{"bottleneck": "kl", "encoder_num_experts": 8, "encoder_patch_size": [4, 4], "encoder_layers": 16, "decoder_block": "bottleneck", "batch_size": 64, "epochs": 3.6}
Rows from block 7 of the encoder of a small image VAE, named by matrix and row number. Rows with one number within an expert belong to one neuron, the router's apart. Each number is 128 + 32 x the weight over its row's rms, rounded and kept within 0 to 255. All counts start at 0. After the name is the row's rms in percent of the matrix's.
Before each expert's rows are labels from the 100 images, of 14976, where the router gives the expert most weight on average: "place" is the part of the image that holds the peak; "colour at peak" is the nearest of a few named colours to the mean colour under the peak. Only what is clearly more common there than usual is listed. The data: rendered scenes of toy objects such as cars, trees, mugs and chairs. In brackets: how many of the 100.
# router: slot weights (encoder.blocks.7.mlp.router.weight, 16x160, trained with AdamW), inputs 0-53
# up: expert up (encoder.blocks.7.mlp.up, 8x160x160), inputs 0-53
# down: expert down (encoder.blocks.7.mlp.down, 8x160x160, transposed), outputs 0-53

# expert 6
place: bottom right (43)
colour at peak: black (97)
router.12 141 [100 155 167 163 169 168  48  96 177 148 139 213 112  94 151 117 165 100  34  80 166 120 146  99 164 100 150  97 133 161 111 144 159 159  91  96 104 126 116 111 193 163 126 181 166 108 138 140 120 168 135 179 121 138]
router.13 210 [170 146 135 157  97 119 104  92 102 187 138 196 122 109 127 140 161 159  68 108 160  78  79 154 146  64 169 117 157 118 174 129  80 148  98 112 153 117 124  96 103 159 129 171 109 101 179 149 138  71 152  99 115 165]
up.0 075 [115 163  99 167 194 128 129 142 115 114  84  37  79 118  83 100 168 140 132  83  82 169 162 107 110 114 113  88  74 125 133 149 127 116 179 143 115 103 100 106 111 163 131 122 109 144 112  93 157 118 112 142 126 119]
down.0 071 [158 156 138 105 115 130 116 202 119  63 153 162 119 133 205 137 113  66  79  68 108 145 167 149 120 153 133 138 149 170  58 113 110 123 108 155  69 139 163 113 154  93 154 134 136 113 153 177 108 129 155 122 170 141]
up.1 124 [118 120  99 104 135 112 157  31 129 170  94 113 132 113  74 116  55 120 178 102 131 121  53  96  94 103 151 154 187 143  98 203 114 142  81  86 160 111 153 127  90  58 102 104 110 172 175  84 181 158 117 121 105 159]
down.1 092 [131 161 115 163 102 136  96 149  87  76 154 140  77 138 141 120 179 165 112 197 121 120 128 102 145 117  84 127  83 142 143 123 195 114 131 111 128 143  80 130 137 101 189  81 107  72 133 194 125 112 199 149 134  93]
up.2 053 [125 126 138 133 120 134  98 158  94  98 110 156 160 184 163 124 141 142 105 169  47 151 144 140 143 145 103 135  71 190  98 112 187 110 193 130 157 134 126  95 144 141  79  88 112 152 113 116 118 111 111 142 124  92]
down.2 089 [156 129 159 123  70 149  92 149 132 121 128 118 126 103 224 107 146 190  70 109 139 143  42 149 111  83 128 147  81 140 102  78  78 132 118 135  91 112 117 121 119  57 147 124 141 143 142 185 127 123  97  93 157 120]
up.3 073 [103 120 117 136 145  95 115 165  98 107 113  91 149 183 126 129 156 129 134 131 147 116 140 146 151  74 133  91 150 156 164 108 135 158 113 126 104 126 112 101 152  18 100  81 132 147 148 128 171  90 101 163 164 152]
down.3 069 [122 129 102 127 171 152 132 125  86 114 119  96 108  72 133 123 116 197 120 137 106 122 188 109  99 119 117  50  73 165 138 139 114 156 140 150 164 139 154 183 153 116 111 110 139 170 134 144 105 101 196 109 175 222]
up.4 105 [ 69 158 109 113  79  95 174  85  97 105 136 152 103 174 135 200 124 103  97 160  51 102 104 143 144 129 118 112 140 158 132 124 140  95 114 196 155 146 114  88 141  25 168 135 130 124 115 145 215 124 189 133 120 149]
down.4 070 [151 112 151 124 205 132 156 166 156 125 158 138 164  93  69 102 112 111 141 137 179 130  76 108 136 130 125 137  98 179 113 176 205 136 179 155 174 122 144  87 146 135  87  98 125 117  97  77  55 125  92 157 180 112]
up.5 065 [137 151 125 101 164 133 163 103 134 163  94  96 115  85 172 131  93 120 126 192 117 100 101 100  80 117  49 164 146 153 120 157 136 105  98 132 123  96 153 124 100  69 120  76 182 161 107 127 138  96 146 139  92 168]
down.5 054 [163 104 134 133 135 143  89 127 124  95 123 123 108 163  85 123 168 115  87 108 143  82  77 169  95 134 150 118 193  44 124 133 186 108 119 118 103 119 109  88 153 196 132 114 119 145 156 104 112 145  89 114  97  54]
up.6 153 [115 150 109 105 144  99 156 108 116 141 146 121 102 119 127 134 121 154 135 148 154 108 159 123 145 129 166 115 166 137 120 154 100 167 144 150 157  81 162 109 116 171  30  75 137 129 166 113  68 136 122  93  76 158]
down.6 178 [139 104 162 143 249 164 138 114 100 158 108 139 107 140 117 158 138 152  60 169 107  96  76 131 151 168 139 107 179 130 141  47  49 113 140 126 120 118  90 139  97 183 146 149 134 134 137  49 188  80 104 170 106  96]
up.7 088 [128 148 115 171 127 144 194  88 163 184 133 113  52 158 105 120 128 169 146 124 129  99 138 132 147 114  61 119 190 124 148  97 115 125 146 140 114 136 129 168 193 176 146 117 108 141 142 107 187 154 143 127  86 111]
down.7 062 [147 144 134 119 102 107 124 140  77  38 107 144 125 146 146 141 131  94  91 109 125 168 104 134 186 147 175 140 139 112  62 121 126 144 130 151 129 120 108  98 115  85 108 105 158 128 135  86 100 112 132 131 108 170]
up.8 110 [ 93 193 134 104 196 167 185 117 190 170  86 148 125 141 140  89 117 114 160 123 135  82 209  97 158 144 124 153 124  88 144 132  78 116  93 128  98 175 105 130  56 151  77 126 159 143 130 179  55 141  71 107 175 210]
down.8 077 [122  87 114  53 124 150 135 106   6 106 167 128 111 132 164 128 109 113 118 132 141 136  84 179  94  98 135 128 109 173 117 129 133 114  94  83 153  98 109 114 160 122 150 105  61  84 138 163 135 110 105 137 150 117]
up.9 098 [101 137 104 119 112 179 105  67 133 135 173 195 106  91 165 174 119  71 108 136 161 134 117 135 123 149 119 141 120  94  84 124  87 116 143 133  90 107 152 101 132  62 186 131  74 136 107 164 162 179  96 106 179 144]
down.9 071 [162 172 111 145 138 113 109 172  89 131 121  95 145 179 115 102 138 204 169 165 110 117 168 141 135 159 126 157 133 120 168 155 136 128 101 106 162 133  99 179 120  95 139 143 137 132 126 130 105 113 150 154 169 150]
up.10 053 [116 180 112 148 168 135  96 142  84  81 146 154 166 159 114  84 113 127 128 185 118 161 150 144 149 149 128 111  83 187 147 108 139  82 104 129 121 100 132 120 135  77 165  72  82 134  82 134 151  81 129 146 124  56]
down.10 076 [117 129 117 123 205  87 132 161 171  69 130 132 129  85  86 141 157 111  56 119 125 172  78 112 146 113 148 129  72  99 117 109 148 105 124 135 191 160 137 117 114  85 158 130 119 115 156 146 153 146 130 127 106 111]

# expert 2
place: centre (28)
colour at peak: pink (53); white (32)
router.4 100 [191 143 134 111 137 141 147 133 142 152 119  76 121 147 100 108 138 123 114 107 131  97 127  82 126 125 129 105 173  85 129 141 122  96 150 131 154 146 141 147  65 176  78 105  66 158 104  75 177  78 179 124 127 129]
router.5 096 [138 122  79  94 137 152 153 100 152 156 118  15 111 131 129 117 152 139 142 128 144  96 140  71 109 175 160 130 192 120 123 134 117 127 148 135 162 116 128 141  69 136  92  75  87 156 147  91 186 104 169  76 114 140]
up.0 055 [177 135 122 126 118 133 124  86 119  94 137 137 109  81 176 112 143 103 116 110 159 185 110 102  48 116 130  89 155  83 118 175 164 113 103 178 181 165 139 127 170 223  95  74  70 124 152  74 144 140 129 104 111 143]
down.0 023 [ 90 123 106 105  87 114 133  88  67 149 145 101 153 151 120 146 144 162 174 140 113 166 123 141 160 111 135 157 178  90 175 114 132 103 148  81 122 106 131 139 105 141 145 187 127 181 138  84 220 102 118 128 114 125]
up.1 046 [ 93 106 101 119 130 113 155 206 111 144 112 156 158 180 124 147 136 142 183 181  37 149 130 150 133 134 106 194  81 148  93 106 121  71 167 104 135 103 175 126 137 118 142 108 176 153 100 165  86 144  85 131  80  98]
down.1 033 [154 138 131 152 165 147 123 159 202 111 150 156 128  86 127  97  82 110 118  95 154 116 140  99 141 130 116 167  65 179  63 106 163 175 108 189 119 131 124 123 136 157 158  56 142 112 136 163  94 152 106 137 152 140]
up.2 075 [122 146 132 134 156  90 189 117 126 137 134  67  82  69 138 163 136 139 129  77 162 110 121  80 115 118 192  61 111 108 130 211 132 136  97 123  93 163 104 130  57 200  96 130 137 142 197 116 150 129 114 107 108 160]
down.2 049 [ 96 119 113 117  97 110 125  90  45 138 127 121 132 191 122 162 156 132 130 159 111 154 120 148 117 127 144 102 208  77 214 145  92  83 148  62 129 122 123 133 108 155  97 182 102 131 107  89 168 116 137 131  90 134]
up.3 047 [ 93 146  94 109  96 116 184 220  96 129  79 139 155 162  97 144 137 166 161 182  29 171 133 142 127  98 125 208  83 133 134  66 133  93 149 131 147 121 135 115 141 112 139  93 153 147  89 167 120 116  47 135 160  89]
down.3 048 [149 126 152 152 160 138 118 174 190 114 155 161 123  86 142 113  92 117 106  96 150  91 142  95 137 126 109 159  69 169  48 120 162 174  98 207 121 132 129 118 149 133 156  88 134 101 130 159  73 144 117 135 174 141]
up.4 147 [115 132 163 169 195 143 111  51 131 119 117 104 145  52 170 169  97 124 150 129 170  91 137 113 111 131 144  60 196 120 140 122 131 147 122 113 131  80 151 110 161 172  64 113  56 136 106 131 111 135 174 102 125 150]
down.4 123 [ 90 123 108 110  99  93 143  93  47 153 113 107 127 190 131 153 166 137 157 152 111 169 117 178 108 145 146 103 197  87 211 150 103  87 145  57 122 124 123 158  95 155 100 188 130 147 138  80 161 117 139 118  81 134]
up.5 047 [108  94  99 111  93 141 152 192 115 109 100 139 158 205 102 130 120 144 165 193  61 167 114 158 114  99  92 209 101  96 148  78 130  74 178 136 152 116 126 110 154  95 154  72 149 138  87 164 106 134  57 137 163  89]
down.5 048 [158 136 150 153 151 137 116 160 202 108 147 155 130  72 127 108  88 120 105  87 158  95 138  96 135 122 112 166  56 177  43 108 164 172 103 213 134 138 129 114 153 126 165  84 143 110 136 157  83 147 121 130 168 126]
up.6 319 [146 167 149 167 200 125 158  61 173 142 177  87  97  79 155 114 113 126 134  72 183  94 152  84 139 167 156  45 182 145 111 210 148 209 100 131 110 114 122 134 113 162 102 102  64 118 185 109 104 106 160 109 132 157]
down.6 339 [ 99 125 115 108  97 112 140  85  54 150 122 104 129 188 124 144 172 135 144 160 107 157 125 163 119 126 142  97 195  87 213 155  91  96 157  53 122 120 121 142 103 164  92 185 124 146 122  99 167 113 143 123  78 127]
up.7 040 [ 93 125  98  96  98 110  85 189  86 147 114 157 189 144 152 165  89 134 139 171  48 151  62 131 118  73  85 185 104 148 128  63 105 104 141 123 185 147 121 108 164  90 141 123 169 168  69 165  97  98  91 103 184 142]
down.7 026 [136 135 161 155 159 140 139 170 212 128 135 157 141  60 130 109 110 116 111  84 151 105 160 118 134 135 115 183  45 166  39 118 148 170  98 232 124 126 125 121 131 127 168  91 158 105 139 147  59 137 107 143 152 122]
up.8 078 [139 132  37  93 193 134 148 179 103 129 151 174 126 100  82 106 161 113 176 176 131 197 172  98 172  93 115 156  91 193 114 120 126 115 121 100  62 139 118 124  82 131 132 142 175 125 166 121 109 180 103 150 109 158]
down.8 037 [ 86 140 115 137 156  85 147 136  82 136 150 137  96 163 137 148 163 109 135 142 101 140 118 149 136  89 135 119 165 112 190 163  86 124 103  76  91 116 119 137 116 255 113 188 104  88 102 128 133 113 144 137  70 135]
up.9 059 [101 113  78  92  86 138 136 209 113 123  93 135 174 176 115 165 135  97 155 190  68 185 134 138 130  96  89 200  87 164 131  77 105  97 154 140 160 122 140 120 152  69 154 106 164 114  73 156  88 132  81 125 146  98]
down.9 053 [147 125 148 147 160 139 126 167 206 120 145 148 132  75 132 115  97 108 106  96 156 104 136 104 135 128 115 162  48 173  34 122 154 163 105 212 120 139 123 121 154 169 164  91 136 105 120 175  76 151 125 134 157 133]
up.10 051 [125  92  74  93 115 133 117 196 115 110 117 120 165 191 116 140 141 101 144 178 127 187 121 139 130  77  81 203 127 165 140  72  95 130 153 157 156 130 118 127 158  94 144  89 163 105  74 123  79 177  85 158 168  85]
down.10 048 [146 122 139 144 167 139 122 170 200 111 148 150 129  65 128 115  92 112 112 103 144  93 138  80 147 126 119 152  53 172  40 114 167 168 107 222 127 143 122 113 144 139 166  86 137 107 139 176  86 139 124 123 165 129]

# expert 3
place: centre (32)
colour at peak: pink (53); white (33)
router.6 094 [191 152 134 137 175 147 126 142 108 147 123  62 130 151 129 145 158 144 134 137 111 101 123  53  77 130 123 122 183 103 149 127 147 117 157 151 139 163 139 123  78 165  45  85  95 124  86  90 136 104 155  95 121 167]
router.7 080 [133 130 149 114 121 117 156 129 120 109 117  75 137 132 168 144 113 110 178 150 138 151 148  77  69 147 120  90 133 114 121 135 151 125 151 128 139  93 135 116 116 157  67  73  62 176  95 103 143 123 138 101 123 149]
up.0 053 [117 123  96 120 100 131 158 212  99 134 107 162 176 193  92 110 105 143 158 170  66 146 101 158 132 113  85 229 118 108 148  70 132 121 155 137 136 126 137 127 136  36 150 106 152 134 102 157 100 135  56 148 184  92]
down.0 046 [152 136 147 157 177 134 113 161 200 114 149 151 108  64 132 115  98 115 110  78 151 101 139  99 136 128 112 161  50 174  35 121 161 161 118 219 140 129 129 119 145 153 174  86 136 116 133 173  90 140 120 131 168 130]
up.1 204 [162 133 156 135 184 119 144  81 192 108 166  98 115 111 160 128 106  76 111  78 242  91 165 124 163 175 139  30 145 139 135 167 145 193 139 146 104 138 114 147  91 117 134 133  92  98 141  96 115 140 173 119 184 123]
down.1 147 [ 96 120 111  91  92 114 145  89  64 142 101  95 123 188 127 159 158 138 151 177 101 161 113 138 118 124 143  94 183  98 200 155  95  97 156  59 134 122 123 139  98 127  77 152 127 142 108  91 176 116 144 115  83 125]
up.2 064 [ 76 118  82 115 110 128 171 202 111 114 104 158 141 195 101 140 125 136 134 171  48 168 135 127 128 116  85 223  78 135 140  86 144 113 158 147 127 130 131 129 125  46 134 104 188 146  91 141  79 121 101 132 191 104]
down.2 058 [159 130 151 151 157 152 110 156 196 125 158 149 118  55 132 115 103 109 104  80 161  97 131 107 133 133 106 158  48 177  45 120 144 159 116 205 121 130 120 118 154 156 185  75 143 103 132 171  90 144 108 133 157 128]
up.3 168 [131 147 147 143 213 122 125  91 146 107 177 155  86  97 148 154  93 114 101  69 188 108 165 147 178 120 171  59 121 153 140 118 110 150 154  89  67 137 134 106  92 131 152 174 148 134 164 162 139 134 202 117 115 178]
down.3 185 [ 83 120 117 119 109  95 139 105  50 143 120 124 132 192 127 158 170 136 147 154  95 150 119 168 119 122 147 105 197  80 205 152  88  84 136  55 118 115 122 143  98 194  98 201 116 128 123 101 154 115 146 122  75 140]
up.4 031 [132  94 148  88  82 151 123 134 117 162 113 143  97 178 111 108 175 150 113 157  44 164 129 152 109 129 143 181 127 122  68 174 101  50 132 175 145 111 142 136 130 211 151  88 161 164 104 131 140 112 105 140 108 120]
down.4 024 [159 128 132 155 153 112 122 162 181 108 137 143 131  80 120 106  77 130 103  89 129 101 137 106 131 143 110 161  56 162  47  92 151 174 122 176 149 136 153 118 145  48 167  69 155 130 146 162 108 126 103 103 164 138]
up.5 056 [151 158 110 125 116 129 181 157  73 143 124 113 101 142 130 114 135 139 120 143  64 167 104 110  77 104 152 181  95 108 126 121 134  96 136 137 122 145 125 116 107 202 141  67 168 152 171 124 117 119  92 122 112 163]
down.5 016 [121  94 158 153 135 129  99 117 132 136 132 170 149 108 151  82 173 136 107  96 112  93 135 164 133  97 109 143 127 140 108 106 176 169  88 165 133 166 106  92 147  95 166 195 128  52 179 101 113 107  68 101 168 129]
up.6 068 [154 111 155 174 141 152  60  70 146 139 134 130  94 124  68 115 124 143 102 154 172  88 125 155 172  95 172  68 166 139 114 155 101 157 139 124 110 120 132  89 135 146 113 144  93 108 137 145 176 116 184 105  98 120]
down.6 040 [ 93 121 110 104  99 101 134  88  46 117 106 126 132 172 136 131 156 126 138 150 113 160 116 165 106 119 158 103 208  71 208 143 101  93 132  55  98 126 108 131 103 132  74 223  96 142 126  89 133 127 143 119  92 157]
up.7 035 [ 98 124 114 120  78 118 138 102 143 134 112  73  78 108 139 150 195 137 111 122 128 131 105 169 100 174 168  72 162  73  97 175  88 106 105 164 164 140 151 207 117 229 137 167 131 151 173 117 172 124 141 149 121 136]
down.7 012 [120 128 141 102 129 133  78  84  89 100 134  86 190 113 124  99  92 156 138  87 155 138 155 126 100 155 125  92 130 133 140  78 141 118 184 106 127 105 108  73  87  15 126 112 121 154 120  61 130 123 151 106 124 141]
up.8 059 [127 152 168 139 153 135 121 102 100 207  84 174 100 148 120  96 127 166 133 186  38 115  89 145  98  94 179 137  95 149 121 135 129  95 105 104 150 115 109  79 124 229 133  96 123 180 177 162 192  89  80 113  77 161]
down.8 020 [187 134 112 141 129  82 138 146 104 106 155 161 151 130 104  95 134 134 109  78 164 111 185 164 116 123 135 179 156  74 145  98 145 157 105 120 117 147 156 138  95  27 157 170 110 117 162 110 122 146 102 135 116 175]
up.9 057 [ 96 132  88 113  80 133 151 200 107  93 101 130 169 181 106 137 119 144 139 160  64 179 104 147 114 115  80 201  90 122 152  80 134  81 170 127 149 136 131 130 135  33 129 107 163 147  91 146  83 113  78 139 174 101]
down.9 053 [156 131 147 148 158 145 114 169 196 118 156 151 113  67 130 108 101 117  91  84 160  96 135  96 144 132 111 170  53 178  36 122 149 168 110 221 132 131 130 114 148 146 184  89 146 114 134 171  98 150 122 132 169 128]
up.10 042 [127 107 107 130 112 162 165 116 160 124 153 167 139 185 123  82  88 121 131 130 110 102 172 158 128 162 102 159 147 161 133  83 147 196 167  80 149  88 143 124 140  31 112 106 174  82 120 136  90 198  94 150 167 127]
down.10 018 [158 113 147 129 155 169 101 133 223 136 130 105 102  90 127  61 140 137 116 106 175 139 111 115 157 115 130 141  29 196  21 138 165 130 107 131 135 120 131 124 121 155 113  79 156 101 117 135 139 145 109 126 131 124]

# expert 1
place: centre (33)
colour at peak: pink (52); white (29)
router.2 075 [136 133 118 136 122 200 149 134 167 137 139  60 152 153 139 108 107  89 107 125 132 125 176 115  98 171 163  93 120  93 128 116  89  91 144  98 154  94 122 162 113 147  80  86 124 136  78  89 161  76 138 121 126  98]
router.3 089 [175 160 146 145 102 149 150 151 147 138 103  90 132 179 113  92 134 145  92 187 134  95 108 133  97 100 158  85 161 114 132 150  85 146 129 128 144 118 134 125  91 136  70 110  85 143  62  83 141  66 131  56  89 123]
up.0 076 [138 150 165 154 214 170 163  80 164 174 124  96 112 148 120 114 133 149 133 103 158 113 201 132 186 161 134  73  81 170 155 129 141 180 162  77  82  88 153 147 130 140 108 101 112 106 130 150 127 120 206 136  94 155]
down.0 037 [117 107 115 145  95 121 156  95  72 129 139 129 123 188 131 138 191 115 133 162 106 158 106 143 125 111 111 110 192 109 221 190  95 112 135   0 104 106 131 162 105 219  67 128 101 130 126  94 139 114 114 133  57 112]
up.1 051 [177 159 117 131 179 160 128 109 168 120  93 126 138 100 141 177  95  72 133 198 177  95 184 129 184 135 123  14 119 112 111 166 139 159  85  84 130 109 151 108 175 125 131 150  91 115  86 166 151 132 146 104 137 123]
down.1 039 [ 85 115 110 124 130 134 146  93  60 148 111 113 122 199 105 146 181 154 143 184  82 137 122 159 109 117 143 110 211  92 222 163  95  96 152  58 112 131 104 143  77 153  89 150 103 138 131 121 139 113 156 140  85 116]
up.2 053 [ 89 105  69  88  85 117 132 201 100 119 102 143 167 185  97 128 130 117 147 180  78 170  76 141 103 120 100 231 118 101 107  87 108  86 140 135 139 127 128 106 127  50 148 133 166 139 101 149 111 169  82 137 178  81]
down.2 046 [151 133 147 143 156 153 114 166 195 124 158 137 121  52 132 113  99 112 107  80 149 104 129  87 137 130 108 159  48 176  50 123 158 155 114 216 140 139 123 125 152 146 194  94 148 109 141 151  95 146 121 139 161 142]
up.3 052 [ 97 121  77 124  87 117 138 199  96 118 103 131 153 168 121 144 120 115 153 164  36 171 112 156 124 128  60 227 111 120 135  73 126  67 148 142 149 152 130 120 118  69 178 114 161 133  94 147  97 147  87 133 174  84]
down.3 045 [160 140 146 138 165 139 116 166 192 113 168 148 117  67 118 113 110 121 111  81 157 103 127  90 126 137 112 157  52 181  36 111 149 165 113 215 131 136 130 112 162 145 179  88 150 114 139 157 100 141 102 126 161 143]
up.4 042 [ 61 109  95 115  81 122 164 197 101  97 105 125 181 157  97 131 144 115 105 145  96 152 100 101 112 135 100 195  90 133 143  81 121  93 163 172 127 145 103 144 136  84 133 112 197 140  97 150  84 133 105 145 204 103]
down.4 033 [151 122 147 136 148 138 111 168 184 122 149 127 128  60 143 134 103 126 115  84 150 106 124 103 124 129 111 152  54 182  25 130 149 166 113 219 146 138 124 114 162 146 185  93 138 102 137 152  86 137 101 132 151 129]
up.5 050 [ 92 104  90  93  97 126 150 188  82 101 117 120 135 197  99 108 158 128 117 147  59 171 116 135 104 119 102 204  81  82 158  80 106  81 156 162 158 138 132 118 129 103 171 111 180 148  96 129 110 126  83 133 162 110]
down.5 048 [156 135 149 152 160 140 105 174 192 130 148 150 138  49 118 116  86 121 107  82 153 110 141  97 130 133 102 151  52 179  34 117 154 160 119 219 133 135 125 117 158 137 184  88 146 125 134 159  94 145 116 125 168 134]
up.6 040 [ 73 110  77 103  82 106 126 167  90 111 115 136 170 156 102 152 115 145 149 146  75 157  57 130 106 121 131 195 130 142 112  82 146 121 132 148 154 123 116 145 125  51 151 156 179 150 116 153 116 135  69 114 169 111]
down.6 026 [128 118 143 133 162 132 114 190 180 127 172 144 112  31 152 127 106  99 120  92 168 107 143  85 108 140 104 159  53 153  57 116 157 148 102 210 132 141 114 126 155 159 187  95 146 108 129 139  96 144 123 138 180 133]
up.7 048 [ 77 122  99 112 121 113 172 201 108 127 121 159 142 187  89 137 143 145 172 165  66 156 103 165 124  98  82 221  66 140 133  83 124 107 148 165 139 117 138 122 143 113 127 102 165 138 104 156 130 157  55 158 147  98]
down.7 048 [157 132 137 147 146 144 105 162 186 121 154 133 125  53 133 109  88 116 102  86 152 106 140  82 135 128 106 157  51 177  38 108 150 169 113 211 142 148 129 116 145 134 195  86 150 122 138 145  95 148 112 124 171 133]
up.8 157 [145 168 143 152 155 139 159  89 110 130 143  96  93  31 160 137 150 129 122  50 136 109 140 115 142 134 150  49 116 166 140 157 158 128 120  72  92 120 141 145 134 182  97 161 115 121 175 128 147 126 205 128  66 194]
down.8 193 [ 86 119 113 117 109  99 142  90  51 148 114 120 128 194 128 145 174 133 135 155  97 159 122 177 119 123 147 105 214  83 210 151 100  86 132  42 106 123 124 140 118 171  77 197 118 128 122 110 149 112 137 131  84 127]
up.9 033 [153 143  86 101  93 113 176 121  90 153 108 140 144 130 120 121 123 122 187 155 105 160  77 146 124 134  84 194 119  94 133  63 147  97 133 125 122 139 130 103 169 102 188 174 134 162 146 121 139 170  72 143  72 113]
down.9 021 [162 125 145 173 191 149  96 195 187 111 149 142 129  68 108  85 124 122 101  80 143 117 164 105 129 132 114 183  72 158  67 109 153 161 103 195 150 156 130 151 106 148 178  80 136 108 137 142 102 138 120 138 193 137]
up.10 031 [151 172 107 110 125 116 181 147 122 170 107 130 102  75 119 136  92 168 154 176 100 156  79 141  76  76 160 156  90 110 112  47 104  86 114 107 189 166 121  98 101 190 153 118 123 138 168 140 145 115  81 106 124 121]
down.10 012 [ 82 128 103 189 149 117  99 136 128 142 202 130 144 124 168 120 160 110 113  55 172  85 155  75 138 110 105 160 148  72 130 147 123 169 126 174  51 124 109 139 128 125 127 186 114 124 134  83 136 192 134 133 171 190]

# expert 0
place: centre (28)
colour at peak: pink (54)
router.0 074 [128 163 106 136  87 109 116 173  85 190 125 114 100 151 120 125 101 150 128 148 143 113  92 134  53 110 124 114 141  89 170 114 106 103 179 118 109 104 127 118 128 151  96 119  90 158  96 132 104  88 158 131 192  70]
router.1 091 [157 163 127 127  81 129 123 146  96 128 103 123 130 128 112 160 160 132 108 137 109 122 115 123  81  71 128 137 197 131 203 111 110 112 150 133 143 110 126 114 119 170 117 115 147 158 102 140 181 135 146 133 148 149]
up.0 168 [123 159 178 145 182 131 110  83 145 110 152 128 111  70 144 128 113 122  98  71 188  92 151 102 157 126 160  43 146 170  96 179 115 195 104 103 105 126 157 141 106 175  93 144  98 116 142 131 113 122 171 110 115 167]
down.0 156 [ 96 113 118 109  94 105 140  72  58 158 102 104 137 191 137 161 158 139 139 171 115 170 113 162 126 122 143 102 199  78 207 143  94  93 161  58 123 114 119 130 103 176  81 179 110 146 123 103 167 111 145 125  60 132]
up.1 061 [116 119 195 116 124  95 127 119  88 118 155 142 138  98 140 124 146 130 117  24 175  78 159 113 173 131 193  78  92 173 101 179 166 184 145 135  99  90 124 163 119 148  27 164 155 147 142  84 124  76 155 137 132 181]
down.1 034 [ 86 129 117  97 121 114 138  81  73 139 103 107 138 194 139 161 157 139 142 178  93 161 111 164 122 110 129  74 185  74 202 140  82  78 136  55 121 122 136 143  98 166 130 154 120 130 100  93 148 113 154 130  86 125]
up.2 041 [108 124  67 139 113 122 150 208 122 118 119 159 149 160 119 133 127 126 156 156  76 163  72 128 130 112 104 216 121 103 137  67 134  97  89 143 146 121 101 140 114  36 147 165 148 123 120 159  91 195  97 133 190  97]
down.2 034 [157 128 135 133 153 133 117 172 195 130 147 146 118  79 123 118  91 111 115  90 146  95 140  92 118 142 118 159  59 184  55 114 154 175 118 224 135 154 123 114 148  82 159  71 160 112 130 166 102 141 119 123 160 131]
up.3 045 [133 131 103 161 124 121 102 128 142 134 127 149 156  69 139 169  75 137 115 218 109 106 111 161 179 110 151 116 156 187 128 106 129 153  87  76 162 174 117  82 125  88 171 158 100 138 110 129 156  70 136 139 161 123]
down.3 020 [111 143 129 122 115 116 123  59  84 133 136 124 126 163 126 125 201 146 132 124 153 165 153 143 108 166 118 116 204  67 186 151  86 118 129 106 136 104 140 139 128 200  85 189 105 162  97 102 163 160 170  84  62 138]
up.4 042 [114 117 174  83 121  74 173 181 113 116  54  95 202 142 130 191 173 155 140 107 125 132 139 126 181 150 174 172  82 115 106 133  79 140  97 167 148 132 152 144  75 125 113 157 147 108  96 173 166  46 133 109 134 104]
down.4 020 [140 150  99 165 154 162 101 143 184 120 175 171 106  96  96 121  65 101 107  98 135 104 138 120 117 131  63 124 104 169  95 127 162 120 112 186 123 142 117 135 153 121 165  63 144 146 156 140  59 183 133 152 139 148]
up.5 046 [101 138  70 135 138 149 156 235 129 117 104 129 129 207 120 115 124 149 117 186  88 168 118 111 104 135 120 180 119 127 164 111 130  82 146 153 152 158 145 122 124 149 122 100 170 153  89 144 121 130  90 133 155 115]
down.5 036 [168 138 156 137 156 128 109 166 174 105 155 138 127  59 133 123  99 115 129  79 155  87 139  93 133 128 114 156  42 179  38 126 162 174 117 222 136 137 129 136 139  62 178  88 155 116 149 167  92 147 116 134 176 118]
up.6 109 [140 159 165 187 169 128 114  78 139 127 167 160 125  78 142 103  63 143 124 117 101  77 160 117 178 109 135 116 122 197 147  98 169 169 117  67  89 107  95  79 141  56  73 182 115 104 163 111 166  82 147 134 167 154]
down.6 058 [104 120 116 112 103 111 145 107  70 156 102  92 125 192 144 146 188 128 148 148 126 165 122 148 133 119 166 104 191  67 207 166  92  94 121  62 122 120 115 142  86 190  89 170 106 141 124  96 177 135 147 114  56 126]
up.7 064 [126 120 132 111 117  99 152 167 139 170 129 145 128  94 153 115 156 102 146 140  93 143 125 137 139 118 138 125 163  74  94 187 122  79  79 175  82 164 131 135 141 255 202 203 111 109 171 140 136 129 141 149  81 125]
down.7 016 [138 116 119 101  85 142 119  83  95  28 129 120 148 165  55 196  96 174 108 103 157 142 130 126 118 125 117 161 149 137 158 105 154 145 167  79 188 130 106 165  57  84  93 106 145 165 112  79 119 151 152  74 160 160]
up.8 077 [165 145 147 101 149 124 110  85 104 130 162 180  95  55 135 114 157 116 103 125 171 118 129  95 109 143 124  92 153 144 125 178 162 130  65 148  84 151 112 136 115 213 162 138  64 132 178  61 159 124 148 141  55 150]
down.8 060 [ 87 132 124 105 100 110 142  76  64 123 110 111 126 174 123 167 141 124 149 175 102 156 118 157 140 100 152 120 192  74 206 139 112  95 144  65 113 117 132 141 112 172  99 203 125 141 103 111 167 115 151 128  92 134]
up.9 049 [ 96 140  78 123  75 136 160 171 116 127 125 119 159 192  99 140 112 117 117 174  70 172  86 125 123 110 117 191 135  96 137  87 120  99 152 156 147 138 132 117 144  18 145  83 137 133 112 154 126 144  87 150 184  80]
down.9 042 [160 132 139 136 154 144 107 183 190 101 147 146 120  65 135 106  96 125 128  77 146  85 144  86 134 145  95 173  58 178  35 110 160 169  90 213 144 143 135 131 149  89 176  96 161 112 123 166  87 128 123 126 167 139]
up.10 267 [165 164 168 165 193 137 135  32 144 130 117 119 111  90 150 146 117 110 128  90 170  80 165 104 140 161 161  44 134 162 122 173 173 199 100  73  93 113 147 140 130 135  86 136  84 121 141 102 107 102 148 121  93 165]
down.10 307 [ 97 121 115 114  99 111 135  73  56 159 111 109 122 189 128 160 172 136 133 168 106 157 116 158 129 115 143 105 196  73 204 152  84  86 147  56 115 121 128 136 103 196  88 173 109 139 121  90 163 116 146 125  71 127]